Rows from block 3 of a small autoregressive pixel model, named by matrix and row number. Rows with one number belong to one neuron. Each number is 128 + 32 x the weight over its row's rms, rounded and kept within 0 to 255. All counts start at 0. Numbers have three digits each.
After each neuron's rows are labels from the 100 images, of 14976, where the neuron reaches its highest value: "strongest on" is what is common among them. Only what is clearly more common there than usual is listed. The data: scattered letters and digits in many colours.
# fc1: MLP up (model.blocks.3.mlp.fc1.weight, 1280x320), inputs 107-213
# fc2: MLP down (model.blocks.3.mlp.fc2.weight, 320x1280, transposed), outputs 107-213

fc1.48:087138112177131121138113121160140130169096130145103189141135120106122148072113119170054166122134132133118136141157130132180120151077157093136125156084176111135099134111160174077140117181183147083167092126109117186146143078128085078149100068090109137139121201125103102150125086123128105125148119110151102141150095127100135
fc2.48:145121116098131082161093133097121143133101148089088128145080118080103121127116155184150146102190161146098104112119162128152101118179091081097166138077152177145122130167126135176128131110106149164135067131112143065133093090104106149142131124092121125127171155095108156094141163121133099090148160143121145137120082132223121
strongest on: the character U

fc1.241:140173117091121065172154159089118098114151124141121130159050118117068125111127126122183139132095168198087143182088172163170090100124147122150134149187118117024099124082130080092145157068149161113089134147106109155102105108106152152183129089138103114124104116110112080141120111111111135184115157070131133111191094151056079
fc2.241:082108136126131163133127106172167143136093110129070063106147151139186084116174074108067086098105180129185096077101166148122108073118084147112090114155096108131167104119090169101147073153168109097176087117144108170128153120127157147082143178083106135143115148198122114134106133109129105121158123121129146112040137082107100
strongest on: the character H

fc1.252:139157116098128147083105087181115138144132143159042085152131104179113141158169137127112123113149160197170103114096111124106132124142108150112168116144061126108099182116108122128165111132104092140129118095157142144126204077177100149093145124150119120079166142078159170107136083103062114128176094131136139118154089140120121
fc2.252:125102109118163080122119086090146080125058114099160135145119104148182141077138143127122133157129120147196136128156119112125139127105115141101114124094123117196132090143169127112089198168134176092147131155094071148135115159122127123125059146137168093128146123163132123091163118144105095159151134128122133146095127084117128
strongest on: black; brown

fc1.731:099109116124137123153161097104117163097127180156166130117140132110134176124079153106096132142131090081041120110159121134151134101134106085155099128115156168203167122117116154132123192203138136104117154116105134200126137139081107094118130132160124163156147148199142132177100138144055096139157105070146112134106165082125107
fc2.731:088127164142111103122151095154120113110097162166141133154127165188155122101085083119104130181123138101184129145117134125148101185110119106132132125123095106050115139120116116087122117123129147081120142151187106079125203081148090155105128120149094153140115094151115082121189169131190182152145144172116143168171161184126189
strongest on: the character H

fc1.655:126099104143080151096114116157130133121176151125152209167120128152116090143120118112100132145172148098087154126109112095133116102136138122154127166186145115109107079136158097154106179127130114128129132096144110116101120158134068144164134029170107135082146173153125137119092154153137121064116113120102109144095137103139065
fc2.655:147152047074177079164144128116111170105103137077073123099139077065131159103122134077175170173127092095160160108120162146098159185100122104091147101151120088148156140111132112105168126093166196098100073114144147131129140117096150123169113126155156106131095114131148068124153137098088138064088159142112131162118117099124096
strongest on: the character H; the character N

fc1.224:133172111127073112176137126181094173153117084095076154131132117102127188112109059149090150157075105116066064127135143157117169052100121145158173113136071146108179151105089095096110127126134140093125110188147140166165199125174118099108109066134080090144114142141144121117119151118107049190117189072098130099136183117127107
fc2.224:124122125129132192133143104167137205090169084078102152071145150132160104111126064087128130101146175161138103165085122094142122111156140150161108112115165099049193105122114116039127107149106205165106150146205186110136153091104129083134169103128139057178153100171109111154122201136067151128139137151097131124087130146158140
strongest on: the character H; the character M; largest: H

fc1.382:146116109107108132184095174137130167075157103147125120186113080121119155059140139113142172148121137180146176141175159145141110142089150170135082125125149070178082134120073162149149093177150158089043034138100092119135174133060138117131118046123141156134118139126133162080133094144105150171117164101092123086152151102136100
fc2.382:059175192107133097177133111138118123151091132087034120107072110139157099130102143105141135127105090082152114090113099143066128129119103125112131126110123211127130148109201094107158092089138168094113138168121121081128122152106130094091151149157114153135118171097145107112145156136102125133127162161127182137159094084122132
strongest on: the character E

fc1.318:107130119146037100077165110130137096135142164123201140128166108046142133168137129157160154105078149078068088115130118099124136119099161125083158096200096162112103093139147124143151141147157149139112162121145138134136142126158110114188175093215115088098076119144121143102089167093128117178127183122151148132138105139121158
fc2.318:117108220098187087164150200134110138127144115049139119145108134185143113114137170139097108149087138114152130121136120180111196095089120145130123163099182124122142185192135139095117110109135139132118108138059138112146158136143174151087157179130142137156145086158121152093139040097127110173162101165122120139096149084153147
strongest on: the character H; the character W

fc1.740:130090142138099132102125122103187166138102157153091121161136177124137018139119113114100094150157118136127135171168139149099193122126140165135099152147120085152140126070097142117091116165165069120178118148152137126109079166095143201133160086140061160113148168088145166106101137085147154089161124149116133173112157132150164
fc2.740:075102137086142146136180096180127090182186097126087156124124118086162155132133186130181150121084149123076102093102096102122077148147104089121106177141130085125097154123107162103127077139110086072101113127167102138116148111120154096054128113090133128122148077111123149111154179155082182139110107105129079132070152111197119
strongest on: black

fc1.253:180172199126114073137123152123117153069128111144164096097109131087149130120142109111130154118119138157146120142143092135120164185069209097138156151086139178111111125129102125120157161101120133178113155152145138103101171102093171111114092086074105152153137152177211054154084113169125124108141088096184091167106146164105067
fc2.253:091172094126155112083135131122126104113123102122140135106164193146090113147093146128072116088139117112159129129074133170140130134176159097055110192150100097118136086164087120141144171111072172098113169084122154083119134095120133150143127158174184184138142117077168091154171111148077171068154100116074117151118208128127070
strongest on: the character U; the character J; largest: U

fc1.537:114126129142133133122061122099115128125148186143125125155160147060175141208175106173093080117156096117143143175136174150162154029178080172027177132066107171121138076126139116128154133142147121158155076117181128174131174124150066126158072100125104087148082149107131138162145137113123109108130146135131116122164167164110085
fc2.537:092177125146193104161147123196113067119141079132169147145112062194081123127113104122144112133123174133135110103114100110107172100136189210089136130168105111109139116154167123195138097120122139130153157081150134145180108139115142069145105126145106117094180150123147097106156144063136116116131144171145123134156119126076115
strongest on: brown; black

fc1.507:120133109159148063148141165133115091201084120129204120118141167170080132142117094173129176072146113089059139131135119132109108098154139124130187091166145165116112090122094142161151109105102185128159156140107117161087077108155160127159141132101100127097118126102091117129159110171106133086095184130162118112113082092162157
fc2.507:112124148124153082144098130138136094140123121112100121139082130135168137088152155086111113102120109105157090156181124136110123136092174105119094176132103173164145128092105093196086158094218131095162091077171115090165132164115086150101135109165129141164158147146152081125108164150106166120139095169109133166132116159096114
strongest on: the character U

fc1.494:183144143095095086148165115157125170116151140142119134127138148114117108157158087099117143111132142149099086156174102129087072154124207087161119083102123140172201137112181125161140110087140138139068147160147106144109138186108099176089139114126178103076153086116086117157074151140115088133142141089132141130071059149134185
fc2.494:109133212154116111202192121129154120133134137103108184125154126156149129058055073181135156132127128167137147094129044123092137100036111152089104107155126118153106074101093147188132153152152162116139137088054137132169081131103150143158180083136136118115134191151078105118111074143057078114183102131157090068146132128134119
strongest on: brown; black

fc1.289:169085154133104113106174158143151137117172122160101121073083105075135131167107170065174114148164140111124130205171101114106066093127140077116150095108143132071144114145112117176074116144102169085091151154158132148094093149137084072139169147097194143121155173071130129137160160121142111125137154082085119146066096118166115
fc2.289:093083176096145149155124139137124174130108076104099153114132108087078140089094107137154175114137132167096089157166178172159131110109168174162177087142100134126143165135137081074105163136089168107057140162111116086127119163049103179079104153153175073138124134147142115141114138097103095126156070118112070142093114116167108
strongest on: black; blue

fc1.568:063142150159115076206135167110151124109176140164129108125154114131155090092164157093124106080168090124122145129142125119095213114166151108152142112174172095136097107079070136148100118067144158101135160130086144165143113158137159175144114095138050118119155158135099055095139118151063124140105144126114054129132112119136155
fc2.568:149098120168105107171135121019129105106139143081132115096168108169083202159106146157139196181168170146091195138146097172145090154114114155132111150105185166187109129114135100150131070126140143151144091061109123161128143168098107156111152095071131098161132105143160187123120123186139116162169112045113103146082150160142115
strongest on: the character H

fc1.549:113126070095137106104117095129114136108149127124119149122127146143128036072116059149101159083141072149097140163116164124172108143126157119121115095110101148190114084107105113120105100132160133167111105109106117131055148101160113159129096148109135112154124150121081135124102139193056183161086124133102063126164117129163186
fc2.549:168165145118166080140158135101134051094095103137088125065154134156108192178153104115139116140131159175042167122111076128080132127143068084160110150140139151153086124083178119204092120139140061111106114143136130135167128146131166168156121164116140144161154167138152083131131163115118147115122076100095136162143123210081134
strongest on: the character U; largest: U

fc1.651:125096067145166126130089173075127161171094121111146121206158127088148206099140128137158184185095187122134123148140156158099135101100104089095090136129158115120089125156090152151085086079130136136134115168116105175098150113126137079093146140126055138136095134093137131093170105097164119102081133071122107154163154131202097
fc2.651:161116132099129128126151055163097123160194114097139151181109167109161173077110150185164161168138155154084172116106126153159143140123145171150142055117117123170123082065168101096147132100112141155073124128139187140144105114137185156168132155102147111071150122114187150126167118092032137129132127140128148077130088105115154
strongest on: black; purple; brown; blue

fc1.66:118181041124059115089105125162191101129121124152149149133088131120131121185114123053101093149193161029157119096183141134082175137101119132102137162119169207122167133154115137139123133093082116134065099112162198155151179120085112129154094153142155082105117146142101114119108167179119124122133125110155143080120094156134133
fc2.66:110167090129138157148130122106125199091123157103117143163156082139041068134098140156159152069112140143113109124127161180134101074146168066104140117090077140145132168088130145124112149134098135147097114109198146169151125103110118138131133088154077095131175126127173096103155150167183086143150155155125124120140167189103138
strongest on: black

fc1.592:087164129085100142163065152137122132134047141079132151124136137137105120193089160113064117143147111062096172132113084100150167144098064157159147119180109163115143091157144167145155161123103139128122202095103177087126141155104198091118110137127136189095056081070089091138138102213119096103141119102079110091099122137184122
fc2.592:155130166153128166155111126057126089134073117157129157080144146097116094147111159121174100096171116094149148134106147106122086107177167094122119154168137086128122137103095099126079108126148108126113162090104119173146104138101126096138074120119153089156132103125169098169089117134119158180158125131041141103112079136175135
strongest on: the character U

fc1.434:136104108078170112119122106126160124111157147101160121070173114116157131100024136127095097189157121102136117116105127208144140159139098151137149104171120169146177182119123131134046095093190075137134170105161059107094197093184172093108110059117157117111169158093181132065091093088103121149122137204129122145107096120098107
fc2.434:162186077189111088130118128147115141119128083114118114128095184128171105099105160091140112145074152064117187176142121168133120137150103106165166169125145118117110160140167175197160107105202060093131148123141141072120127144135156097160146113080175134101124141140139171127118107116128142120177146084180133149095115147112156
strongest on: black; brown

fc1.94:114162106121105085166138142095145095135112181130095108139137116109130040158070131152108171099071147160126141184132130102111186150164092144121136102115180163077158139115087169142129174104162151156146133145161172139100097099156088163112123134083148161134158128096165159037119089140091111128067184088182139128149120155123115
fc2.94:079178112137056095087130093195147107107118191130158119146100154100136124114147100092149130116140139129089093160145029149136076104103094177181148162154085105049105166115100099096128099161155138141137089158147093148142146118150084066123148131194102093141072159148167141108196133148100176126193142103183154093129138155151107
strongest on: the character H; the character V

fc1.271:101143114141147091116123181140112093135162094136136133103111126167114126139172151086133088147153106145091122136169116030103136131180174128183140083143109135103131140104115095163143073126160166100098130129101152103132070189187156115142084143089152094112087110146163137130170132124115200101093124091099054141124172174094101
fc2.271:112109139138120172119132129110140155163132097115107105128143077138153171138114106097126214152103153092145171124099160166159123118142142182144049128095171110153142104127114166149155119146144088175125121152111202169149167175118135094089112102109078075143160191136050150133146115076097135115220140084131174136131113101099111
strongest on: black; brown; purple

fc1.450:100120095132140118126122130124135120138182114126180132066086116152167169108150162124140171172106123147114130136132113145131069145107118106135071194104077121122110153114118130122114198132092114135110124172168124089045149137112139095106172094114137102160166096106073135113199124164168082096092104123113150109126081107147181
fc2.450:123152118140105120099114140161137185186080158080095079120164126175105107116084111117119080124168143169109123123116101091119145170146177176172123137158169114135175099145086171119129142077133116101171134104125125165165112114142081161156124147170099146077127085107140149087064130139061142127113140104173164179119121097122111
strongest on: the character E

fc1.181:122165167162066113201158115055134164084101112123134145134118157129086075127147124189118099105104122150062159108117086100159123133116158114128088141155076137148120122139112144087110129128162099132120130133102107112112125102167148130150030122189134120076185137153140181147048182112079127153130162054111130079135125197090157
fc2.181:148103131135082129102150123133147125158114124130102204155107160080148169105080111084127146153146113130159101062159105112120150147148071115120174159116195120094071103124152121099152122178080120148099131101154137180074140076125121158138131122070137169158106143152088074165137120167149126122133150132161134151124095149084085
strongest on: brown; purple; blue

fc1.757:148128091126101134126174143166209146127126141079159112191075139148069174183113152107145135156153138192108157117156126117092176145058097107148107097150141081080125103110124143088116150149138060069110117153129127136071186091143123146137151159134112111075210073223096127149148170088167172060120115118131150116090132126139103
fc2.757:101135147136142122165136176079054107112116092117106088093174070106168131143114155145121157110135133125124144077084100097108122063107112068103133177101096123115101130146026142186170116136104123170160147182194162111158090090129131130148117125074146213135144128127109119111050107203194173168157114146096160096125140141116095
strongest on: the character E; the character F; largest: E; largest: F